config.yaml
mlp_ratio: 3
head_dim: 32
loss: "binary_cross_entropy"
init: "xavier_uniform"
optimizer: "adamw"
beta1: 0.9
steps: 10900
batch_size: 64
epochs: 1.8
warmup_steps: 320
weight_decay: 0.2
Rows from block 5 of a small image classifier, named by matrix and row number. Rows with one number belong to one channel. Each number is 500 + 40 x the weight over its row's rms, rounded and kept within 0 to 999. All counts start at 0. Numbers have three digits each.
After each channel's rows are labels from the 100 images, of 14976, where the channel reaches its highest value: "top examples" is what is common among them. Only what is clearly more common there than usual is listed. The data: single printed letters, digits and signs in grey, bent and noisy.
# convs0: expand pointwise conv (model.blocks.5.convs.0.weight, 512x128x1x1), inputs 0-63
# convs1: depthwise 3x3 conv (model.blocks.5.convs.1.weight, 512x1x3x3), a 3x3 kernel
# convs2: project pointwise conv (model.blocks.5.convs.2.weight, 128x512x1x1, transposed), outputs 0-63

convs0.28:504515529471541545559457625539478419515483556537543491535487541490492473589550486508489494515516451533448455506524542520542507440535566541460504522478481517517479592525538461452527533450612508
convs1.28:458489520435460559505536537
convs2.28:430499492474526541429440547494510484479547560487468470509503461502473434605448528501526475476505506505471515535500573476449499423533544561505519523460442513504436468551507496481504486472594454
top examples: the character s

convs0.380:514502540472442501604432500510565493503451471511446460476522489469493469440508482593529520424482441475536518544502481502519459518597492545429500544532562494464470532459454498501507542522511558
convs1.380:543530529540454553538508553
convs2.380:458532503524526568522500456508518550547497474562504476485529501548433520397455527522515500524481548488510505509526494558482378546472543476516474557528542476497503512544432469458479499532466495
top examples: bold; small letter

convs0.62:521465452457492407467497515558532493568489520558483554444489502517452564447530560495520497564457482494473520453419472535440495529557488433513545483539455426443489491594485493474502444512510473
convs1.62:460496502505455588543489532
convs2.62:519535498514573501447551524530499496495467461510504504507439499459564488522496514458523457541477439506562426432499468413448506520538527461472468524530516473457457482483472442520557539519491536
top examples: capital

convs0.37:474485433455452449477474451431601544535537516495468497482508484487496503492518488571479470459479549451491473500520566492530452499525540369547502532513441468519517475517499471492493455501509527
convs1.37:461563510476539474521473570
convs2.37:514489476532540503389524492512478470445525539508476548476473484436509513596492475451539469504470496502486475434487550442467497537526524528467498473502491496442546464501546485507533518481488475
top examples: the character @

convs0.416:568495460481506419494533498455463562504509536421462514520484518483545455527488563504472493488510486463542530499496502468432408442549475431520449508530476502593523534483504512469526509529440441
convs1.416:528452474501476501485524596
convs2.416:530402505437521491569497497498538530464446453521519476539501538558503555502528505500458515491516459480461452503524485529519496501497561417472529542534494506523497494561429499482515456536432562
top examples: the character *

convs0.181:448493488512518485505525488495467526490523499582503518459578470505453506508489470510544508534445546490480496452478520483527542587474497530469604533490496511440495435562536524443505474531475510
convs1.181:496484501522438434506461438
convs2.181:469541498524513467554520417477509531509537548493463472542540508516557547423592532525534493454522494508486522455458484487472532575520549507539540517559539467465529437490497425502493551489494468
top examples: dark on light; capital

convs0.33:529461434504548530428480516507505488547555511468379479460553500467497478493494461488378599582485549476461472527571560502446486481519577432529547535528463456497481526533572539486474520482537513
convs1.33:500542556559535527501452458
convs2.33:428471472564544460533532474478519549540490471474466495492513556486539455519549466506570504563506537496533521521500490537525603528512461500491493471485542468500536485498473580509524509531518495
top examples: capital; the character W

convs0.3:392560472439513502467509472465464492527529446516594505541493571521511518545458555522528468476469453526553447535510551459540483460497504545525483526532490476534562559560505525499538486391560525
convs1.3:473516439501550461526512430
convs2.3:507560470440424507520497509520503516444555503483502443524471474545449509460503475477574493512549546496524551470476492407509510547552579531494488504471464538470428539528516454515442504500484464
top examples: capital

convs0.75:503482540471439486533470520420509524489496470484483580496495551449498484497441528490520484514484496535546550555509452450447448422504463492471440481493472469522512501392440463505516535506471499
convs1.75:474465477551481577551492519
convs2.75:524518548523502467544547432525479467476544531542484463524517485524462555509444506582458519435486499499495465484507518536578474552494448460529525515561541521515541522542553472553470516518468529
top examples: the character @

convs0.315:515531540473462553436546503520420538473457524403515513511464433531547477563515501500438515487665462513496505449506435478456447495447515565588484493439505518533445490450530478557534543493481460
convs1.315:450489560491487526571545488
convs2.315:574534564483536483445534529460474466496509586557573589514503505486547472551514471592497564574470499480471435514468489553438469497466443549505574548525473520485470478531478487559539491530534523
top examples: the character @; the character $

convs0.448:595494502560532484494470581514462501495520488454478541467512528543517440469471505518458559555498540499482571519491517431478516464487495549437512523459459459519483490445526489497478551526455481
convs1.448:518445511501500520558559561
convs2.448:435507513544508476454541472512510473495521498502523373525524506473543546500509535520568525502458526499483546520544500468497472529472460505470477544532487481461482496506487441557517586464538462
top examples: the character @

convs0.136:471545529368489485498528526490554540507464539476541471525437482560490499502539529423459517490608496485486521505518460474531442487506518464603458476483447472559500481495534519538469516528499470
convs1.136:539522525547474480565448539
convs2.136:516533470440422484570523448434471492439532521441513468523486523448456526461492511515487530479575537515484546429514468473570543473479567504525551532450529580491552560539500509486500559486478537
top examples: the character #

convs0.333:491505555475536519408492551509494480534460507537482520378519506446439531499532471429432573567553488535520530440509458499520504491491489500530543471461465529495534543520532533554511439496538483
convs1.333:559516516502463466457425480
convs2.333:520516432534529534521519428468490544503501568514525593456545547478507457514526469495556479483519495499516507546544571524499468577491579520549492448479603495486504462523456559551509472501441461
top examples: serif

convs0.351:508499517413495441543495529488522540533487500623561481461514523515433542486571541493508468561432506506475508498530482478519520483523474455532528527455450475507523509509494521429491463508522483
convs1.351:529548485505539577462462475
convs2.351:535514450514426448552475571502502489553462515426526461498533546462524527492503509493497538531556503458442442520520473499589589501490490513548540470461523490512550554520465543568418503552471486
top examples: serif

convs0.161:486510505459589446470525475476419483509547488501457541527485509524536471534474476501461484469511473392498453538543445519534484511499534503445525509499512577489492504492564480431504499455465505
convs1.161:544543461544463441542517484
convs2.161:501510506507426512471438544484482479523528470470494528458502504502486522493454496470476549512540498479482545478452490480502537493543475481530529538507371460480494473435587476397493449497533449
top examples: the character #

convs0.487:487564511498507553453516520514451540467510493407520565547516492523581493570524485456486510472564490503457485543541456513420424464467485524572528467416483559536445484417522466557508551452519518
convs1.487:565508549497454488538523559
convs2.487:484457542470532519501548535441505507542448536474545462507514520494610577537528559565470537564497453511476460442404525573475514545522465504499552557563437491481529467462497475450507557574514558
top examples: dark on light

convs0.488:526545460504546480438611550468447497466509490477484577539526545512580464519526517461498466504464477447510547482535515453596427489508534520485468477453473549548464497499526450499523515498473423
convs1.488:507496479438507536435525563
convs2.488:468469465462513530527481514472526548515402420477514475524507525519551537481508501541440480502445496506542477502522526545502515513494505476474536549559540468492423533518464426465559474528536494
top examples: the character *

convs0.94:509538500507520513508560449488438596499521458424494564518486515486517508514446615479514481456547515531541523473510494481494403475456532495517452491526484509584495485444514494516540541517475413
convs1.94:459512459444519439479508444
convs2.94:546486521558462576457492517474526431526567519522478497546512521544459470488454493468476521559549532521549489502508502492488510510464507457533484527490502512476616549477575498501403519503500525
top examples: bold; capital

convs0.473:487478522401446490478526454418532550465555537495546479543453433515504527525520474493519468488519464484491445483514451557554459605546503492570470496563469521448495447509530509497488505501467536
convs1.473:557488525580490521518544535
convs2.473:595517523458485453489541493495512501477488513502523488518458465552511526488483482444432511560502451523478434450526528506473511552469496435436570515463529523458523507495489502545472482592390592
top examples: the character @; the character %

convs0.128:483475479489522448496523482553434465515506555525547501482486504507515478539533513555457510430535438433508466563464438485479513486487469532483499527508491604470478546460673473506497541489514504
convs1.128:479454454558495442543530484
convs2.128:473448461512506521555495546445471444464481414451418509444450457512467453578467482454491451452525548528476553473479507462462599485487483542515481500476507564475472479496527495477505487517554515
top examples: the character e

convs0.299:547511446501521531381469495523498500566557496461418472436555513467493483483494513527424592615469538519471506505502549503492464480535560460558530479514449475493504533548492563521477529466503484
convs1.299:548497524511475500572523571
convs2.299:474485436491485482563493443467493516492491505525533422518509401489457482504517493542549535541469539481503513491461498481424521551526521545474463526461518494465544497523509472494505543487545482
top examples: capital

convs0.208:487462480490482501381469495469522420500500513499474532547504488480505438538502471457459479542495517438500466566561539523460532492579528445520563405534538510529546502521516515569476487450506551
convs1.208:579516567509517537537512512
convs2.208:544496578444445529476526511574507488443488531448456586456502464441471433505474518507525498420537406474532535522443546450533554487546469506524423444541537536477462449477529542500438481539502485
top examples: capital

convs0.137:496514505513576509438533483519451487479565440503414509458509492490533462512478538490431568465499480468450526502554519501524472484481552503529508526450500572514482525446557488568470514513438491
convs1.137:478460459456515450474452446
convs2.137:507491507520573534465585437524489494442417550449441561496461478512552482581522487524458462478467540482605459504446583512497495499495535505468453446468528537550537515501496499588481518529467517
top examples: digit

convs0.285:543456457479535483468503496541488497583524516482410485446523552447431443445472504527404585572484528454526567516484492481467410454557509379538499508526467472514524514562477530507484506480450425
convs1.285:551517548539447508555528531
convs2.285:448499490502527462490447496457479501443518530584496387549492488542553492523534480498511615544476580472547529527471459500428500497475515497408578534406464475514472551489499459455521464491546468
top examples: capital; the character W

convs0.434:546506498531545406492606468504473524541508515486523512487499468525542514504515519507467467480507508463506442461457426546563523625503467497471517479526518572461520471494573566463484472527470471
convs1.434:499514502581436478515493448
convs2.434:511514491462430524524524440477444496500551567516509549516553501431488512470520532492483544430526529539513509456452497512538448570532499507553466520501515548477503498457598471492512531497461487
top examples: serif

convs0.236:453533459590556497528487536487541476501558462481421521438565542505538537383461474521477535516425570485492441502541568514554527533476519508484578506473495492454453473502517498533436505488540564
convs1.236:564517568507518524536552521
convs2.236:480538436538510503559467511477473571461425486405479536538496500512522507452494544481567495476569530411526469415446510526504496494556514497503343467491450492504535571454501516454505509505499517
top examples: capital

convs0.411:520555561481523439584514571492498514510501541551508462501480460586522536484579506529476526452519468495466522481502474463583453486508498501500488559452459493486489534495543495483490549554535419
convs1.411:495508510509413438517544476
convs2.411:551544474470411443561499500438502495496459439497533492490452472433456522469516528532450532473550506515494515430485427511566528477501492542530538510456478531490514601517492534499521466525538565
top examples: digit

convs0.58:499556517544531490526522464502465542482512417466387540481553482519497468516494507544471584478486502485480582454471550424538429492430504484480500606456440544547470483462536440488510535518430441
convs1.58:549493461507512513434433464
convs2.58:573505522412482537550498512532493503481530496500490546463522482531485444512436448517502463465551463562448549478445484486517558543527501524578554521504547551437449437517546535466472460504471448
top examples: the character *

convs0.250:505571527489541548460538523502456509459544484445465504521485496535568425544530508457445533489517485468485490537574486495494442442463538525513483440390476549542481541451510452523488535456501502
convs1.250:562528528564509458524461468
convs2.250:506485544434468514486464467498455477497511480521531576472554510505466480505459445513527528504518444527482511482475439507494557537503430515551504564548455467458522381488526564434496487486500474
top examples: the character @

convs0.394:543480534475483495476448508521505514488535516457486501497483472479520499487538427471516557494507501499444454531495444536456473535499474518509538476485511503411438486445492524555484529526493572
convs1.394:555474465533489536484547567
convs2.394:549531524513401576464535558487498556544535489546553472485477446567455468452508533506558532526511551477520495461428512482492382571525564495488471562553463493505527511532525473458447497507431548
top examples: dark on light

convs0.341:427538477512456516493501524537519501521473421489429450499571527540454527515505514556525558493539508498446556542444551429554499481483533480528520561450434439531519490518502443523494478525516476
convs1.341:519494422480574526479469500
convs2.341:603508499406536478594539490454513455442540512515469633471449479520397463532511511507484461449504446480511546535467516422453512517463464519514433469540533559541465518550512507572505486488473529
top examples: dark on light

convs0.319:470477520426464445502519497425430510474461529496612553577474532509485418557498499491473457447542454564599534515466393425503478507508465500444453484540521495531539481516498479512543545561489491
convs1.319:478452474521573536517451465
convs2.319:524506459559484440529415479468547490533500462411457455481481540507475528488491526477494493549559541471427520538531484433514541452458512461464511482443493450486560554475476452518500515465544468
top examples: serif

convs0.165:493497467581505516486514475503559496439547491477506514473454425453543479480488488515531453536508522524491438461536529604495530517442483518549530460521551508470438488481530579591469508448544563
convs1.165:446451468542528543492462454
convs2.165:506465519525481488523456517469587515521577412492476428481390470523477523491486498505426453497543506601471575550523459488492547489417513477494535519485483494432480518499486529466490507527523461
top examples: dark on light